python train.py --model="contrastive audio-text model" --time_shift_ms=100 --tokenizer="word" --vocab_size=51 --embed_dim=128 --encoder_arch="jasper" --text_encoder_causal=true --text_encoder_width=128 --text_encoder_norm_position="pre" --text_encoder_mlp_ratio=3 --text_encoder_fused_qkv=false --text_encoder_drop_path=0.05 --optimizer="adamw" --weight_decay=0.1
Rows from block 5 of the audio encoder of a small contrastive audio-text model, named by matrix and row number. Rows with one number belong to one channel. Each number is 128 + 32 x the weight over its row's rms, rounded and kept within 0 to 255. All counts start at 0. Numbers have three digits each. After the name is the row's rms in percent of the matrix's.
After each channel's rows are labels from the 100 clips, of 14848, where the channel reaches its highest value: "responds to" is what is common among them. Only what is clearly more common there than usual is listed. The data: simulated sounds of rotating machines with and without faults.
# convs0: first width-7 conv (encoder.blocks.5.convs.0.weight, 192x192x7, each kernel summed), inputs 96-191
# convs1: second width-7 conv (encoder.blocks.5.convs.1.weight, 192x192x7, transposed, each kernel summed), outputs 96-191

convs0.101 097:104100139149101089166115132127120117139181114156127141127071126097093106138113068101133104140114182150135099172129060060066128133167157106144163086090100138097129160149136149081130095122112108121120105147115128098145124127145158150115093118156130145045169146117098116085121160119117129147
convs1.101 100:063146159147125138107094137148138137120107138049166141096097132166133132154169137124117131130141147106085142099115186081146150141128130171162108070138063136145175138139128080160120130118069130126114123120111107105134158127158126171136132136109100103039093122153102118115120104094140180118
responds to: thin (high-pass); compressor; quiet level

convs0.49 113:047134107139147104100106103104106165172152137130117152125136128135145109136048115135160104147155125141138111109153112124108071157153117047112047119060106148151135132171108076134086158129163120122137162146003109161148090129154096172122112123125095140119149153126129102123152000151080120115
convs1.49 089:106171145133099147067153133176185141138132155141114078172161126109187107149078127158209146164107151138119113138105160110160124132143107114131072117118113136086122133067103146142081121139082144158080064174191179167091123168160115192091124058110150194092154106136157124156142163124133163133
responds to: quiet level; piston engine

convs0.40 093:161125113102197147117153131148118021054069134159142136106170121105161135108190196064154162140132139089133116189142162124125129144116111191140112141111088134155181117129161173132094124096120151113129123096097156185173106099112129121112152178100160101178107138110168161066075086151163147104
convs1.40 089:158135116104082114138120123095070208149124108108129037164197177118110139116119146099088115055127050098175184147198095185113125133099150069087201168127116156107156131134131134165138112120158121129127112153134151108136089154110144062155122154143145184209154183140095132121128144198128197194
responds to: reverberation; text has "room"; text has "reverberant"; machine: turbine

convs0.148 101:094132131116100000123123113166187123161196128177119162139123150157109119140095093141108080164170133143148105092141104160123000172159075099127073112054099166108125117083091110142100160149145148122124085117047142126148120155153093187132125119124121092145166135154113111106191080041138134110
convs1.148 083:095216151090101155073179119160150164082111152113124116169156151085163129082125135089162156145115136104067150132120156144145134114154144102164109102125134166133157134153122140166114115158104140138045140223164131224113136147169146163082114086158103117131142074133093136117110137159113201113
responds to: piston engine; quiet level

convs0.105 096:151131130133134142136119088145126123083082103163139134125064100167105134131113142085175090162058137111135147139147146131048084129149180158175154119092117149127133109118106196122086151112135145124118081116043129156162130108077133125162119093118086116106153121143134073102156079182121152106
convs1.105 097:138164163115131106078133029145155137142149128157127131110063094073108137159157073124150137120134134137114163099115054106214156157125155156156133047146120157145128099113107166147103073149105148074115151096119160159101153160123139176111090144059124153126119151154138087111111146046120131105
responds to: compressor; thin (high-pass); quiet level

convs0.60 107:151117118164132117102146064128151122076113126143149131123108139177115114130128148111143152116106145134159155126139121187137095109140120163127135120112127114119156133073145134143126137121113150072103134107109042166140123096155154104076138118114121100146100140101086000137164114126036135123
convs1.60 103:142135074133084152103144047099120150154122126157114134145106157125070094122152115108159157143128150092128127099140112145149090156107149099136157127102134126151130123149165201114171095094135141089069121094172109141144138110170109137123112185106096117159140142145147062154131138131015077111
responds to: reverberation; text has "room"; text has "reverberant"; piston engine

convs0.138 133:113071137131145093122148129085140134157140144096138137113140137106126129148122121133117129092132123150094090139125120149131124131114137088000109111151125144133137133113133104146118125129132137112129104141149144125139122125131126129106138122112145136131136131127116118128137124068108117156
convs1.138 114:114090142136112104138127137117136126075128130075113151139124155100142131139156147106133167130099136121113195103130126123123161147126106180232131131103146154109129141167131119104122110140113127123164169109137150185123135110164132129137123128166099125131093118162120121172134123114110101053
responds to: electric motor

convs0.82 104:197132138101129173109086098195117123051078061194132104133100142105077154059144184139179161141070162017132149164146132127139140144133160144131167133166138120133080113126129167128165140142125156128120146113132150174170143124137127088148160112116116075104137100116167131135132189183142109090
convs1.82 084:110129090157077119142172168121117105133155159131119092160134158052130116126062093122150166072161132203195113147124098144124096124105155085120131162078116079133111133107118188107134188076077090137159111124160134164114152119090123155106157130132121132148091128153115154104179135125104130119
responds to: conveyor; thin (high-pass); clipping; text has "clipped"

convs0.137 106:113154113112125020155153095095145085185163110114129143170142164103109080127096137143121127103121134147110123145130124134128106148105098054031118137140118130125129107083139116113127141178132141146072040119171164117111136140172137135109137060145115126107139125150102137143118138043099129123
convs1.137 096:111132139123082129121167138114147158033110109092101205178114159062158127124152132080147169116085142077091151113105112170126127128144147115187146126116162139138185148159124112128123094110141108098071168109122108204069178116187157134059097151148122071095114130121083158159113123163096098085
responds to: piston engine

convs0.174 038:124107118118079128162141150163166144055072125200163119112142100087094122110094104121137153157081168144101141086150117095119150138147090141126152139157123143115147102104112139099213156130132122143041118104126108030148146127139181116084126156134139131164095123138134150131136255142168101100
convs1.174 121:081103114104083118131156137131181079127079140165079120109113136071118114150144120116113071113183146077168096064077112123148150084144128162109121151128130063134147145182155111167059158114104112137117255100087136132178154127153138087194110110136128075109147173112114152141133076081103163104
responds to: conveyor; thin (high-pass)

convs0.113 100:140150154166182162123155123132124152077131184147154085130117076138126126148133141117165125151096159108146165168145129187153095150124085114187099156153128131164132062152149132182147165069163121123119148131058130180162073082148111139117162147140116120147119181108106085160138077181065130115
convs1.113 098:175100134067120148107118126133159122155167119181112149124179108189190153117080147134126118121094137134125134122127107103128091152172149109090095085153146144152126095152081124200113104162097175132174077136166143188113102197118130125115147094102091117158128142122100086130075140080124182168
responds to: reverberation; text has "room"; text has "reverberant"; gearbox

convs0.89 100:131096147125028116183184150168185092119187105109109087185150080155173140122100122122091173100116144124179128155161109079099159150122136128189154156141017119152102145116130166136142138132148115157116122130130018130131134151133084159136119091179105191151086146142179135117148128144120141074
convs1.89 103:144093156119126124163132066132089140160050130143117156148159137061091104067099171135151096137130112132171191108152156147125149126199162133100099101110080131072079157140166139102131092124175114156112148093076244151098146117159116114168144128146099111196188119122099149103146133140122147135
responds to: grinding; electric motor; imbalance

convs0.29 097:128180145134117162118145037097144163104114180141159175091155156173120136093154089143131151156124143138158113128155092176164159111126124152099131152164119115134131021155105117137177126123127142100120149152152119119120147112087179149075133127170151119105103159066104088159134143157122144168
convs1.29 104:117138139114138117087125153098157127128100070152079191094117122115160140067160179158174089161146180094065094081105148162115113086191105106130130140082211079150102067133147176109119053197129069127113085197091155141106140173119110125163116097176100115134174155121126058133133132092152120131
responds to: piston engine; muffled (low-pass)

convs0.47 100:117141118106187156097119106118121108127112148152139139136124061128129113132096133092163090159099102092126140129138133093088088134150106082179072135094107136111128121153136147159110171095146141127106129121015134167125112094164105148164150131115140141171136146087135143131093000183091124093
convs1.47 101:152144160134130146109115150202159140162158129119124104105127101141146110133146121150174141119100161136177121180145072065159103176093140107070133068164088200144174157093117130152140110149091164181113069129167153107144100167125121156079175093074129102158144170131139116110155185124109162139
responds to: reverberation; text has "room"; text has "reverberant"; quiet level

convs0.95 096:111142113185087121139126122145109154089147088096071145126099096132118113092136134099158133180112168159167123156178123065076129155206114157135128127102080162113102121191160157099067186136135101146072103168117147102183137119109126151082125101200116152115144151119119121085138089113050099108
convs1.95 097:112148133127154114100087163165133164149134122107177106153160140165152179122133159127110099140129201129174144099096130076124152176135150151163079083140116109162117113110120130163080119090008168112118139161089079106134165092150126200176138102123130151033128138085151134112099104086119145133
responds to: quiet level; conveyor; thin (high-pass)

convs0.127 100:143136141135166124099147143169124211081082121192166175068174174160137124147141142171130137138087130122120114162124132184113172126130132139115129141119136156143131106160085126178180124115117172142100087198146073136132134113053129118164137110112130078131128106128141147151137161153136114094
convs1.127 106:113120096128067121104089147161144086150148087134126128110147175101140169115082096137159128113107118131109137116154085146182107040088125118166145156129107159139142167193125189129090159191163123161120166064123125157145134134137119106138171046153111078123104163121164167080159121095143083130
responds to: reverberation; text has "room"; text has "reverberant"; conveyor

convs0.106 097:124168103096101149144122074120124111101112139134116132122107103163071140124154000134142132090069157082123125125084019155127149154101123105155105142133121066000101147083141149136138169136085145144159093103089118099140138072108118104108147131124143146165107122145125141143106113140101139110
convs1.106 115:139153079129109134153109156126055119162103124106084101117134113143116135139147255100098100049126121138155088152146248124148129151061115154105196154143112045143123141156115116144177126121139131136135121103142132127169106093088096085171114157204116159125124136126133130088131143099117126159
responds to: conveyor; reverberation; text has "room"; text has "reverberant"

convs0.17 106:101120116132124090133155155163130130094093107119140129131120113123134124095155003151159147112103189142135134166107083121118135172151097133134119135068095116076094132153036103130127146135091138111111126140096104125110131150127110111095017079153112166130159104131149153158140099118138094139
convs1.17 107:154172101106133132189129147079132131146125117113153116139130087184137178140090255136102133067106111091122101122142248129136125119150157131136179188150135094150113172155125129121130163135130150093162104065152128092163138137114173120139117182140155097099078128101086134135097129100124128112
responds to: electric motor; gearbox

convs0.33 098:155133164148029120111114168094096146126167107105138056104095092108142122110124150136167128147116138132124137157145127064039150132194148148127149103127071142117116138105151115111086186084153105178074120190102009102140098204148090130141142102164112136140116167088122121149160138146128068109
convs1.33 111:138133172148206138140157111125181157123101104111166194141118106143118184134121143175146130138151255113127158130102112123163128079116131136154078066156122135147122133133137160135146072133121148165096117067118161092107183051129135109112128106141122137106146130146213164179046113107137130153
responds to: conveyor; quiet level; thin (high-pass)

convs0.154 095:121127150162133135154095155090112127122165192152122134112185100164127102110073105139102137155111118147156163112151099154139111081151134110130137155118093120092102102127124131139148113100199174073147145154128159108132079148144127175105064121152115159085140157151168168113123157122155120141
convs1.154 102:156131108096122137139116150100141161149151082127089113130109173183164131097132145153096089131136120129144122100111149128090109123167137084118080120149184117149118099113126150143107163082156173071127114135143105132126205100103202132140068125104145139145140049104150182117120137112192165128
responds to: quiet level; conveyor; muffled (low-pass)

convs0.8 117:124149121116134000120114112135165097119135118142136150128110162141119122132130089124120124137136140114129110109144114153132000152146135098107112116001133139108135134091115141135067157136132148116079102107000145117144143142148119145140115132121127111145152122139135125116148068000130130119
convs1.8 087:100183139113100151106157142156155170095154159122138129190132153070113095106119134113163224126117153105086132149150135160154089125145157117136113082122126165139181124172141119160108123162103170101072146157220106251116125123147143136051126136159105081110126107127156141138118140159136193097
responds to: piston engine; quiet level

convs0.76 104:118139076094149089118119144120121098129094092006122172144152155159143137091096091157136140149117130158133057121142139126118146105124142073078085143172091108138143137191152050078110147129141170091077099122178137148094150129169104154126076073127132134110149130083155148127107096079139140129
convs1.76 091:066164157150114126057164075111115151053126119105126143167146163151167139107170148099097138116112127063089187143105139172118114119128127133139142174125120120149107140104110171106140139073176133121112138106093077074088151119114106145096105177110140133122087176075073118179149199134087155079
responds to: electric motor; squeal

convs0.94 031:110094143163062171141137113091094161120064072104122132127133137117125135097168133167160138115134114130134167142089126102154161159129146119130166162230176123135161166120134083124129140069136097157151105168087159119127165178158171062120091136135096103124124174149108116117190067096127190136
convs1.94 195:127140093140135044091174119068134135085213105116140129165101143104133122139148124140102146130244119193148137069131123104124176105141125180127139132148143107098138091093047119111115164130138141144142125119123107164145120125096084140121132153116140131124143121114117133139096201137139159205
responds to: reverberation; text has "room"; text has "reverberant"; turbine

convs0.1 094:100094179101162124100138116156076197106098189179162173097106129117117129097129151135139117144114143130131128156098143130082164079132155122093116124118164130113145126137133142177157134137107167099129071168118134113095165114084137114175150114115139109100142149106145117135137135149169131147
convs1.1 109:108118135108122134132075151171184091133133109161119129090118153116154111109094128164173143144123105154095148101060134123170127056116064117170106136071122138151117157200135144158124188147142195156157182087141132153132147144092156112106079117163146096131119125135114124110116095078176103118
responds to: conveyor; text has "room"; text has "reverberant"; thin (high-pass)

convs0.67 102:122153139130118136094131098101122124141171122134097133104123089128115121120048115152154101162113125101111111100174136112096089133165110071107000135134124157123141118159114083100057171129192125145116141171075150112151083154116070195100111120162059095113121164152141122131150043127095134101
convs1.67 094:131160163122115135067154160168147164129143129108110087103184177120129120141094143131197125206117185151138079137078153077126124170180096124140103138175178118102145124100129145133108079130045144148077088209096141138082103140166123221120122035103131160104154117114107093153150142141111147114
responds to: quiet level; rattle

convs0.186 087:129101084150157114118145176178113165130137160197111197133118126154113133147126126175152148150144169149091114132115136182104111117086138064124148154091141173126129089113123147144186149110136143150106092147096144132170160091103120197162146109126159114127126135090172120158197156119221141109
convs1.186 105:073124176119087157137090163155171064142152100130094071072167117130139082131107139181147116101130160070148112166092123142152109152182115109144157171111119143135103115191146139203066133108125134148124149116166142148144153162103122090129085066112107057093134184063133121140165123067160095054
responds to: conveyor; squeal

convs0.149 045:145147145149090227160163172147164154081109130163161110107153145095109161148133089140123119145119160146107131130143105120118195168135129142115135137192169129126169111119146139101179159136129131149045143122153130058117097122135182126092146176163122142142150165132134167158170218174157134139
convs1.149 126:086102125110104105153113143105134093121104121166097134107120144111110134142157123101075066057174134096164116080131125118144164113108129151088127161146120093145148132140153126174058150124097106126135220117076134111182132120113129110195112131145151106136118158115098131114136078101125123131
responds to: conveyor; speed: slow; thin (high-pass)